Rows from block 5 of a small image classifier, named by matrix and row number. Rows with one number belong to one channel. Each number is 128 + 32 x the weight over its row's rms, rounded and kept within 0 to 255. All counts start at 0.
After each channel's rows are labels from the 100 images, of 14976, where the channel reaches its highest value: "top examples" is what is common among them. Only what is clearly more common there than usual is listed. The data: rendered solids tumbling over patterned floors.
# convs0: first 3x3 conv, stride 2 (model.blocks.5.convs.0.weight, 256x128x3x3, each kernel summed), inputs 78-103
# convs1: second 3x3 conv (model.blocks.5.convs.1.weight, 256x256x3x3, transposed, each kernel summed), outputs 78-103

convs0.155 [109  83 110 117 108  80  98 131 108 137 165 130 113 111 138 172 114  86  71  89 150 145  87 116 109  89]
convs1.155 [162 109 112 114 102  85 118 106 145 153 159  83 133 135 108 111 115 135 164  98 160 143 123 132 118 133]
top examples: count: four

convs0.253 [115 109 105 116 119  46 110  58 155 167 184 135 116 103  90 150 148 167  85 111 107 106 132 189  87 132]
convs1.253 [121 148  98 109  94 124  73 137 114 165 142 142  93 109 132  84 189 135  96  68 143 159  95 138 103 144]
top examples: count: four

convs0.145 [180 174 173 144 148  71 136  77  87 116  43 176 165 126 163 130 133 164 151 139 116  98 119 135  72 134]
convs1.145 [105 145 155  59 137  99 153  95 114 124  85 129 111  88 107 130 101  87 105 140 152  70 128  43 124 118]
top examples: count: two; light from behind the scene

convs0.135 [ 77 136 124 178 120 134 114 149 159  98 137 106  89  87 114 155 121  84  70  71 111 141 162 110 195 144]
convs1.135 [ 96 112 121 111 129 141  92 103 140 122 112 179 159  57 130 116 133  88 129 104 106 134 129 139 134 103]
top examples: count: four

convs0.47 [135  75 140 105 141  92  92 107 121  94 122 110 107 111 140 159 115  72 101 111 145 106  68 127  96  81]
convs1.47 [157 134 115 125  80 115 109 108  83 156 153  67  95 139  98 109 136 128 136 123 163 126 119 136 124 142]
top examples: count: one; light from the left

convs0.30 [123  40 101   2 153 160 144 117 124 199  96 165 139 110  99 133 103 184 128 127 151 154 118 120  86 124]
convs1.30 [183  81 117 115 111  77  94  95 119 101 117 155  80 110 149 108 112 161 156 139 141 155 108  83 141 117]
top examples: count: two

convs0.221 [141  72 149 101 150 103  85 121 129  79 118  97 109 113 149 162 117  71 130 122 144  98  82 132 101  83]
convs1.221 [156 135 123 130  74 129 108 111  64 156 143  70  80 138  95 108 145 128 120 133 157 126 112 129 135 135]
top examples: count: one; light from the left

convs0.32 [140  45 120  48 125 143 167 101 130 182  82 141 124 113 113 122 105 168 129 135 143 172  85 107 100 101]
convs1.32 [165 101 106  92 126  77 131 108 108  98 118 156  86 120 126 132 103 165 147 100 145 140 118  91 147 142]
top examples: light from the right

convs0.113 [167 151 119 132 127  67  89  70  86  83 126 113 147 127 117 203 107  75 175 132 172  94 149 169  96 182]
convs1.113 [131 127 118  82 153 137 139 149 139 114 160  83 203  89 111 136 128  89 122 127 104 114 113 156 135 117]
top examples: light from the right; count: four

convs0.132 [ 90 142 164 149 130 128 118  95 114  90 118  83 149 119 106 115 148  77 123  91  89 114 115 157 214 117]
convs1.132 [112  85 119 194 116 106  80  84 158 116 144 146 128 126  80  78 162 109 119 128 126 172 184 124  65 149]
top examples: light from behind the camera; count: four

convs0.117 [ 83 158 151 155  73 151 136  95  93 123 128 149 139 116 118  68 172 150 114 129 116 136 105 166 129  80]
convs1.117 [133  95  38 146 134 156  96 123 145 120 147 117 140 134 139 153  87 149 130 146 135 121 141 103 146 154]
top examples: light from behind the camera; count: four

convs0.169 [159 151 104 133 127  65  89  73  93  89 132 117 147 130 113 205 105  75 170 131 179  97 155 169 101 188]
convs1.169 [141 127 114  84 148 140 136 147 135 115 162  85 197  88 116 134 133  86 122 124 109 120 109 157 138 110]
top examples: light from the right; count: four

convs0.25 [105 141  92 142 112 116 151  97 147 109 123 111 113  80  50 184 134 103  86 101 111  94 165 186 157 181]
convs1.25 [115 133 105 108 134 106  96  92 119 124 119 168 162  38 139 106 142 106 124  94 124 118 124 141 146 104]
top examples: count: four

convs0.7 [129  82 126 106 135  93  98  95 117 104 130 114 110 124 130 145 119  74  81 110 133 108  73 119  86  80]
convs1.7 [158 113 105 140  96  89 111  98  89 145 176  83 104 146 108 108 131 110 140 123 166 122 118 148 113 136]
top examples: count: one; light from the left

convs0.184 [100 116 102 169  93 126  51 168 136 115 103 105 131 144 228  64 130  92 118 169 135 135 108 164 151 115]
convs1.184 [ 97  94  40 176 115 173  81  89  83  81 109 114 115 106  92 112 110 129 121 140 116 100  94 114 163  92]
top examples: count: four; purple object

convs0.78 [136 113  92  91 143 120  88 131  92 187  87 169 107  94 101 176  81 127 125  89 190 128 114 151 132 134]
convs1.78 [182 116 180 128  91 133  94  98  95 137 106 113 123 128 157 133 140 137 167 195 117 199 147 111 156  93]
top examples: count: three

convs0.95 [145 126 126 111 167 131 117  69  90 148 108 139 196 105 119 114 148 135 107  95 118 147  80 151 112 139]
convs1.95 [133 129 182 112 146  84 120 129 140  50 158 141 132  92  91  93 144  80 122 182 152 121  90 135 122 117]
top examples: light from the left; count: four

convs0.52 [120 128 129 110 160  68 113  61 178 148 180 126 124 127 125 141 169 193  78 112  92  68 154 144  58 171]
convs1.52 [105 138 121 108 136  76 114 101 107 159 175 144 125 111 172 101 162 107 121  99 137  97  89 161 132 113]
top examples: light from the left

convs0.5 [170 114 140 130 125 128 131  91  99 103  82 136  95  77 145 151 125  95  79 134 107 120  64 116 122 104]
convs1.5 [167 128 156  83 157  96 179 153 109 157 121 155 142 107 141 136  94 153 188 137 160 128  58 123 136  85]
top examples: light from behind the scene; chain link

convs0.175 [100 131 126 100 109  51 129  76 134 162 172 147 138  91 125  84 171 176  66 126 135  65 125 197  97 119]
convs1.175 [138 139  99 134  90 109  87 138 129 159 168 126  88 105 172 103 192 120 105  71 149 157 101 140 105 146]
top examples: jack; largest object: jack

convs0.71 [113 112 132 151 103 193  86  74 109 115 110  66 130 107 130 113  74  99 104 104  85 151  78 113 114  88]
convs1.71 [103 132 117  62 178 134 107 161 144 118 112 138 111  77 103 121 170 124 143 151 105 128 136 148  74 103]
top examples: light from behind the camera; count: four

convs0.69 [139  76 141 108 154  85  90  90 137  83 127 100 107 130 120 164 127  79 135 121 143  80 103 124  99  75]
convs1.69 [149 121 121 149  82 109  95  99  47 153 154  75  75 138  97 100 145 103 116 130 146 117 102 141 114 125]
top examples: count: one; light from the right

convs0.188 [166  56 126  81 141 118 145  94 106 108  58 142 117 128  97 160 101  93 160 139 160 102 103 135  98  94]
convs1.188 [178  85 144 155  93  94  84  98  46 139 112 110  97 120  90 106 121 120 123 153 134 137  80  91 149 117]
top examples: light from the right

convs0.82 [157 137  99 121 145 131 144  75  80 154  73 161 171 109 102 124 123 165 137 116 112 142  98 109 159 164]
convs1.82 [140 116 123 121 145  85 131 125 122  75 154 164 150  77 127 106  91 138 171  89 135 132 103 123 104 134]
top examples: count: two; jack

convs0.171 [115 171 154 172 143 142 148 127 152 108 145 129 123  96 110 132 168 114  80  92  92 136 162 110 199 158]
convs1.171 [ 86  80 126 140 158  91 133 103 136  89 160 190 183  92 150 121  98  92 143 126 105 101 114 133 127 107]
top examples: count: four

convs0.203 [146  83 116  75 125  83 151 111 151 127 121 115 143 141  74 108 134 106 114 107 151  45 137 112  74 122]
convs1.203 [166  78 153 152  98  74  84  68  70 130 143 109 115 126 125 100 155  87  95 121 124 130  94 118 137 126]
top examples: count: two; light from the right

convs0.0 [107 122 139 137 110 126 160 113  70 138 117 117 146 114 140 135 146  97 136 125 124 145 109 151 191 108]
convs1.0 [108 112 120 106 162 145  86 147 102  74 124 142 113  68 132 129 155 162 152 101  66 140 158 157  76 114]
top examples: light from behind the camera

convs0.17 [115 104 109 111 125  98  94 108 119  94 137 116 111 121 116 147 126  62  63 103 130 100  77 119  91  85]
convs1.17 [160 112  99 138 102  89 112 100 114 144 177  83 108 144 116 111 125 116 145 124 162 126 126 150 109 134]
top examples: light from the left; count: one

convs0.243 [125 100 107  52 170 171 152  93 120 151  67 137 159 134 100  93 104 159 151 122 133 147  94  89 120 122]
convs1.243 [169  71 120  94 144  85 134 111 138  86 143 176 103 101 132 112 104 139 150 115 145 116 117 108 127  99]
top examples: jack

convs0.87 [ 84 175 178 147 173 162 202 102 169  79 147 141 100 110 180 135 160  83  81 154 141  77 139 158 158 103]
convs1.87 [ 85 100 102  96 127 124 137 121 140 109 104 143 170  77 183 119 132 131 151 127 116  47 117  58 149  90]
top examples: jack

convs0.245 [ 95  95  95  80 167 159 158 107 164 122 148 142 171 135  58  78 144 142 116 124 154  97 158  76 136 141]
convs1.245 [150  88 111  98 162  82 120  99 149  67 168 159 111 104 139 122 129 119 165 102 111 137 103 161 127 107]
top examples: light from the right

convs0.183 [139 149 147 135 126 122 182 142 106  68 122 105 176 105 140  11 196  53 105 127 166 122 104 131 161 115]
convs1.183 [121  77 103 154 157 128  89  63 122  82 114 145 127  75 108 138 122 104 112 106 141  81 116 131 124 114]
top examples: chain link

convs0.140 [150  66 132  93 162  99  91 125 136  96 135  95 109 131 142 146 120  94 147 141 146  64 134 130  97  73]
convs1.140 [155 109 138 150  87 106  94  98  33 153 138  88  73 134  94 100 140 103 110 155 136 117  85 118 138 109]
top examples: light from the left

convs0.46 [135 121 116 155  98 181 169 102 115 108  96 129  88 128 103 136 120 129 106  97 148 114 127 147 119 132]
convs1.46 [135 168 173 124 106 144 115  96 124 171  61 160 126 116 143 128 135 112 113 126  87 176  70 119 128 116]
top examples: count: four

convs0.185 [117 103 112 111 127  99  91 107 121  87 130 117 110 115 112 154 124  62  69 101 136  99  69 118  95  85]
convs1.185 [159 118 103 132  95  97 109 103 112 145 171  77 105 142 112 110 125 120 144 126 161 126 126 147 109 135]
top examples: light from the left; count: one

convs0.179 [122 123 147 125 166 105  86  64 149 145 144  59 162 113 175  82 149 148 121 145 140 102 114 153  31 116]
convs1.179 [111 132  91  98 158 128 145 116 115 105 148  94  78  92  82 114 141 131 137 173  94 104 116 121 102 141]
top examples: light from the left

convs0.38 [132  89 131 108 142 100  91  96 127  82 121 105 111 121 123 157 127  72  98 115 136  95  77 126  95  80]
convs1.38 [156 116 105 144  85 107 102 100  76 145 171  78  92 144 105 107 134 108 127 130 158 121 121 148 113 133]
top examples: count: one; light from the right

convs0.137 [144  97 129 114 147 133 109  88  99 103  80 126 124  97 147 137 103  72 108 117 128 125  57  98 111 125]
convs1.137 [177 134 210  80 143  56 170 133 133 143 132 149 143  99 133 109 128 138 194 162 169 134  49 122 137  82]
top examples: chain link

convs0.248 [ 72 170 170 149 114  99  90 127 101 135  86  80 105 121 218 104 111  94 151 157 140 104 101 153  97 117]
convs1.248 [119 141  97  78  80 182 154 132 106 131 104  82 138 105 125 107 130 168 127 139 169 102 170  86 133 130]
top examples: light from behind the scene

convs0.176 [190 151 141 136 141  90 115  62  65 126  38 150 128 112 173 120 133 136 112 136 121 137  97 123 123 168]
convs1.176 [131 124 165 102 102  77 173 134 107 120 124 147 148  97 126 122 104 112 147 150 150 109  66 102 128 102]
top examples: chain link